A small image classifier, trained from scratch.
Model: 8.26M parameters, 32-pixel images, arch vit, patch size [4, 4], layers 8, width 320.
Training: adamw at rate 0.00061, 18400 steps, batches of 384, held-out accuracy 100%.
Data: trained on drawn human figures in many poses, 97500 training examples, 72.5 epochs.
Rows from block 4 of a small image classifier, named by matrix and row number. Rows with one number belong to one neuron. Each number is 500 + 25 x the weight over its row's rms, rounded and kept within 0 to 999. All counts start at 0. Numbers have three digits each. After the name is the row's rms in percent of the matrix's.
After each neuron's rows are labels from the 100 images, of 14848, where the neuron reaches its highest value: "peak on" is the class under the peak. Only what is clearly more common there than usual is listed. The data: drawn human figures in many poses. In brackets: how many of the 100.
# fc1: MLP up (model.blocks.4.mlp.fc1.weight, 960x320), inputs 0-106
# fc2: MLP down (model.blocks.4.mlp.fc2.weight, 320x960, transposed), outputs 0-106

fc1.296 099:510446467497529506483473521524493487465475512499485460537491498534520518520522512514475508515499499491530482522494506481491540503475527465525507511482515475478510497528521490483495485501487511477509483575516483507482522511486530502520484540485469473433531488523502460538523500536509475524463457504482487467502512493482513
fc2.296 060:521457513519497508554466492478496505468536476540500519486483531498494502516471521493527487536468494467484476480479473486508531487542524509523509491446547539483469486504519472503479460493557502451521545508511457498510482555472504478487511505481496501484534486500475476504460519525542482521463473505472512495474510510468501
peak on: foot (27)

fc1.724 102:543492493534530554472477514493507542492504502525521478507501539511481515539488518470525540506508444502510462497488447516521466464470512505520472506474522498468514507501513498475485479546502493484529513486532500520477545534458537476519478512479506466516515498494503507477502483483514529513489470507480513513478518492481502
fc2.724 100:518480499501527497503497516468513532516497468510500497529505501509562511547497527479482536490520489464486466491481504531515473453500501474545496498470548529455494509508531462501474488493503506492497508535575444498498518547455514510512536477498478471502515470502506470470499452497524467499495505512508492520492568494457493
peak on: head (39)

fc1.32 108:443502505513550525465453476537511484476490483553485484514475505501490500503488467508497484531494484506532439480491453518488533550509507470552520506489504502483540540480509474487504482534508505513509497535494466515488524468452513466514503487480522472431484506511504472526516496509519509516475469470481505500530476492464465
fc2.32 085:478494517456527457498492502507480494464471500521509492550483525518545498533485515514482494508504471485501500495509473519487487456494529518527514531480560499493513456520548479516522467474479528499478493481474445504514498526494526518526550526473498465468509496517474451481497503495474505505507539508516519501518482503442457
peak on: foot (25)

fc1.421 097:457456528523514490460533503496512488527485498524520472544486511493520527520490515486505496462491461496521457469512495485529513488505518473513487552472503487456513501501466498499542500510503474500527511558513514523520547507467517494514523523529461498452525468507495501496484450500498462482516458540479493528532497488522510
fc2.421 093:491540532514535490529536518464506520501495488506502482498500500492507508463534476497514505476525535482491495482522528518511510502479528479532477530502561561483462524539523538503465485456503495522502554508486451494491476483471496507491507495497499484545530470501562535495521498485466502477527521502505451472483519471531498
peak on: arm (38)

fc1.709 097:548479539476583496487512490506529456500484537501474453508485491444432505461504512471515472481477534480476500504514518524514473472479529508551502511489509505467498525482479487458526453499483491522506481505530510492497473492497522451553473523492427493456532477505501502497497516500527454540476481469478508497528492493496522
fc2.709 109:475507496454514520486514488523450537499536471507528472465460514500515524508504492546545500503472521534549459498496505513462548483518469500544448525517534507477515494523517478473480534502545469495504519520484477555524541458518492489484543488508546499514513529488518513529517525517479533470526510509510477510524469541527470
peak on: torso (47)

fc1.28 115:466485503534484484453494509504507489506493515480500487506533526489496522550498571470515529492484471496533449464509510521534490467454509496509472486511494513441502531516501498502509447526495475488536490485539491488514552533456519499474494483514505497508469504550530496494506439485488523496500498538506498466486557482505512
fc2.28 136:449539577504537494504521503484493493492469508482462488489492469488492520469518479516513529498527524504507454483546506515506505514507528501468509541503467489483486524527528496502519499446499459543503502524500529476493473497464512472515513491489458498482509484492566494489513459487436502456519523498503462427498520450528495
peak on: arm (27)

fc1.195 103:501462539491521486443514515484506488490483518514515472481485483481524494491532521483518511490503491462486445504523534507502515492498484487490493533510484524498478502522514482482549491466517505525501530513520510455501483504431513459507484514485515479501495465483591499495506496516527499502511504516491469508510452441493506
fc2.195 109:533507446458501509511486492481480529553504484499504519495515524517451497501466529509526499527433503510500557500485481503462475500511513539515491505448534497528516490486450508492495491513500518474475510480469471527501502497552498551498504499498499489497505524494438509491465518490508519499491493476475536514472492544456468
peak on: torso (46)

fc1.312 103:501496478521513554458479523495474548449486512493513503507517508494486530542512534500512549501507467482523468500503496508541458474468528507508498488485499525471516546522533454498501469553500493486517528498519498535480526528441519512499473497462498461489503481497505514490490484500500530513497464481492496505494546502467494
fc2.312 104:514477496496519500485483503491500526519495474490508495540497493501540512547504523511489529480511487467502464484473508537517474446487496475554499492494553515441505499499505451480488508507505513487492489540549449486502519544462489505513527487495480468495519471518511463469493478499529464504492512509495497517505551488432490
peak on: head (47)

fc1.50 102:481531491491498467498470480472505526501523468502509506481445560533511539552537477540520542501495543507487498506513520501496511516462500466486448469523505509462535478520529494485515488504480480501475519551507507491517529474490469500495526475522504466520448503476524510493487485471499523484529511497505525514518490463473483
fc2.50 076:508462524506528508496483488522463489505514474513516513544507491512489495504484531517516490493517442471524477501490454472577507489509500446561508496511557510459499476511488468475537488499541515511504516508555448525472447557497497501528525502496537493482488521485495493526502521509497511522514515547520474522497492520500497
peak on: torso (27); leg (26)

fc1.168 102:513483481473494555527439512503489520481529512508496506499500496551553538529504504503515555482496461503520485522505490484457498514518509509507508507516496496452534511516561508483468477501474494514504524511517491522501540536495479490525485504473444501482539512502505509513508482525467519500493502510486479528509482477471489
fc2.168 099:535516508505497494534515539460501486489520517525494512496547478494508530487489497461470505492517517462521529504519463458511484512521484520476488541514493495510511484514520492540482500458498496526508521504517498502492452457505504535503485505479486528556471506490553528499480502535505514483523480531535479514486473495512497
peak on: head (26)

fc1.319 097:445477486492504452522482449462527517507494495506507492514489522498496495511482512496513510474475518496479500497471517495496554505468507523508464536539532527486512486498496540468547511518504502539511487522487441488519522469477468462525526463500529479422532471476532527500498478484506454528471486532461508486512518502524524
fc2.319 099:492477503519494507514495508514511489483492476503477485543484511516508467532490493494522480478485496510516481485498502463539513519488507477538495439504521511473528524481491500543520466499493510499507467496484483487464505506513549467516535530537473527454509486497460467488528502478485463532501524496481515481512508515487481
peak on: leg (48)

fc1.179 091:500450490484506526454484518520505504507482496465541476513509493496498517524471532497521517529493513508500490491454519480504520503497503523507512508471519510487535529442472484466530483547523495525566485475524518504533452502503507469503476455471496478478556465562522503516500504554470490506518512512500526499533524491524443
fc2.179 079:486521530442494488477511540467475504477529497544486506483492480520479480484497524494480472502492505478513505502486510508495494524504529496480435506508503526468489498486496457493503483472525490490516500508498496468530485472508525482506482467481516524490462539514557513484505520531536529510541507487479510498519458468482502
peak on: torso (30)

fc1.76 085:478470503541486487430472491490536460508511501547489505507535509492490499502492489518502533485518519477530439495515487518523517509464517491518475474528478539430498535531525498465494457525470499496549494477482493501528517523458508490486505529532509504471472503520517473453519482500508456536489493532513480472497534483512473
fc2.76 070:480525545534539509496499510496490509498483482506474493500491486498482507479488508503493508496503506493516465510547499496511470524499537516462496516484396464487494527497506478497514501456503472517504534500521642475482509484487523470507521476490461511487492501464540513509477474474488507483510505507480456458499531460503506
peak on: head (27)

fc1.302 109:536458506514499506544460488487533521519524496524480539512511479506493516446478549454485523465483504532538489517495474509490501498522505489506490551553483509488526494483551512493489488473549490527481512522492498502469463500482483499480467465479495501479533501496528522540501486487518498498495475517491459479514485514516525
fc2.302 126:483489485455491479487540461488490499534479526468534504510529500487509495522523475555512556510512493509497515498499492520457496496518481499488524496494507491474487459510518467514511562491468511508480489518477482517496468502527462541537496521500478493522516477517481470511484479515471517452542494501511552509512482482486457
peak on: torso (58)

fc1.414 105:487540515470539540530495486496500541480509516521479531512481487517481493450490482508481483511520481492514507541527477512482504534548528489524488590561569493506514470504483525489543495458546472527464499515477453515455529469484519491517493496494484490476496484459518526522492462502489518470490481493486461487456457503457547
fc2.414 134:493494535470501498480542503485486457507470496504477497533505496510500479513509464484501515464513501543504483461508531455501486486512466477465508496518467470494515505490509465521513529458468496555515486536540545475471472490520545541529558503539453537510483494522516443495499483535449484506544520474484516508516533469466485
peak on: leg (56)

fc1.339 104:521489482539485496522495505512482486429493543462478496521521540520438507457522507464475486515533535497481479504490544503521532562504496509490475452446490486479461541509514526518491426503528499468524523488508507479517531476514562462498473512496537498525473478491475498502504526546524493494505504504476499510464525500516490
fc2.339 109:504510501498499516456473511465514505543502514511507543509518520491512511514465513481503481479506483531502529484509471454491475496550497544484532523494460490516541522473448498481549540507500505501494446478511539469484519539502548547490534509520455533520501498468491457502454491486485516474518495509515502491537475522464501
peak on: foot (29)

fc1.595 105:482489500504516513499474516521494514472515511525475511516459503516540541502464522461497537506480510512557462503532450516491510481488534519497478501516510476468512480489542475496466513492519472500529499512465504527515527512478458520474519504454490484472542492492537495462518475542469516461454483524467449452466498496501466
fc2.595 114:515485496524482497499487536477511500524459493524460466476555503475542485509484496494485497505516468459510484496478507487515455503548521530495531501509523489548495552494480497535510488489516512491492454480537480495499481539500562505524485517483430530488514488519487495510465440485513500524481519470531484488517506537486477
peak on: head (44)

fc1.723 104:489509521492486485524526504493515530484523531493512483511501486513496495513505545488484479571493505471482488483489498451494550551505521495486502492450498508479473520489500455475539512520500464456538498531549508494513510481482551495504500486476487481507501474490510516518474485551485503461504476519528461481521480477509493
fc2.723 106:474477493424492474461513479460487510539495497498507552492497504512517481508462487520512491463501492548517539495492485521454455499486477489496497472519515495502531444488517485513518547501492497476453463481498500478492536477524458524501512499505500507541490495455493456536483517530486550470535530469544521498531467493467478
peak on: head (52)

fc1.498 128:488519481549465511439516512491499506443479486511481497504519540494490547522515494519490547491504480501534451484509482514526464467422523503480478468496498525470499538522504465494464465511486509488538505473469503499503535536448524484471468492489493501508481521518513483479518488483487518537500477474502474479468556459516489
fc2.498 157:478536544524504490494494492470486483521476488504447498486517506511463504501476507501513526509474521539512473495519484492493466532537513533442510524494437461517506507493491470509539505453491469531499471476479575493465495480487520501519503483490449545468498514479505475499473487479497515500510500493480485462517483462495481
peak on: head (43)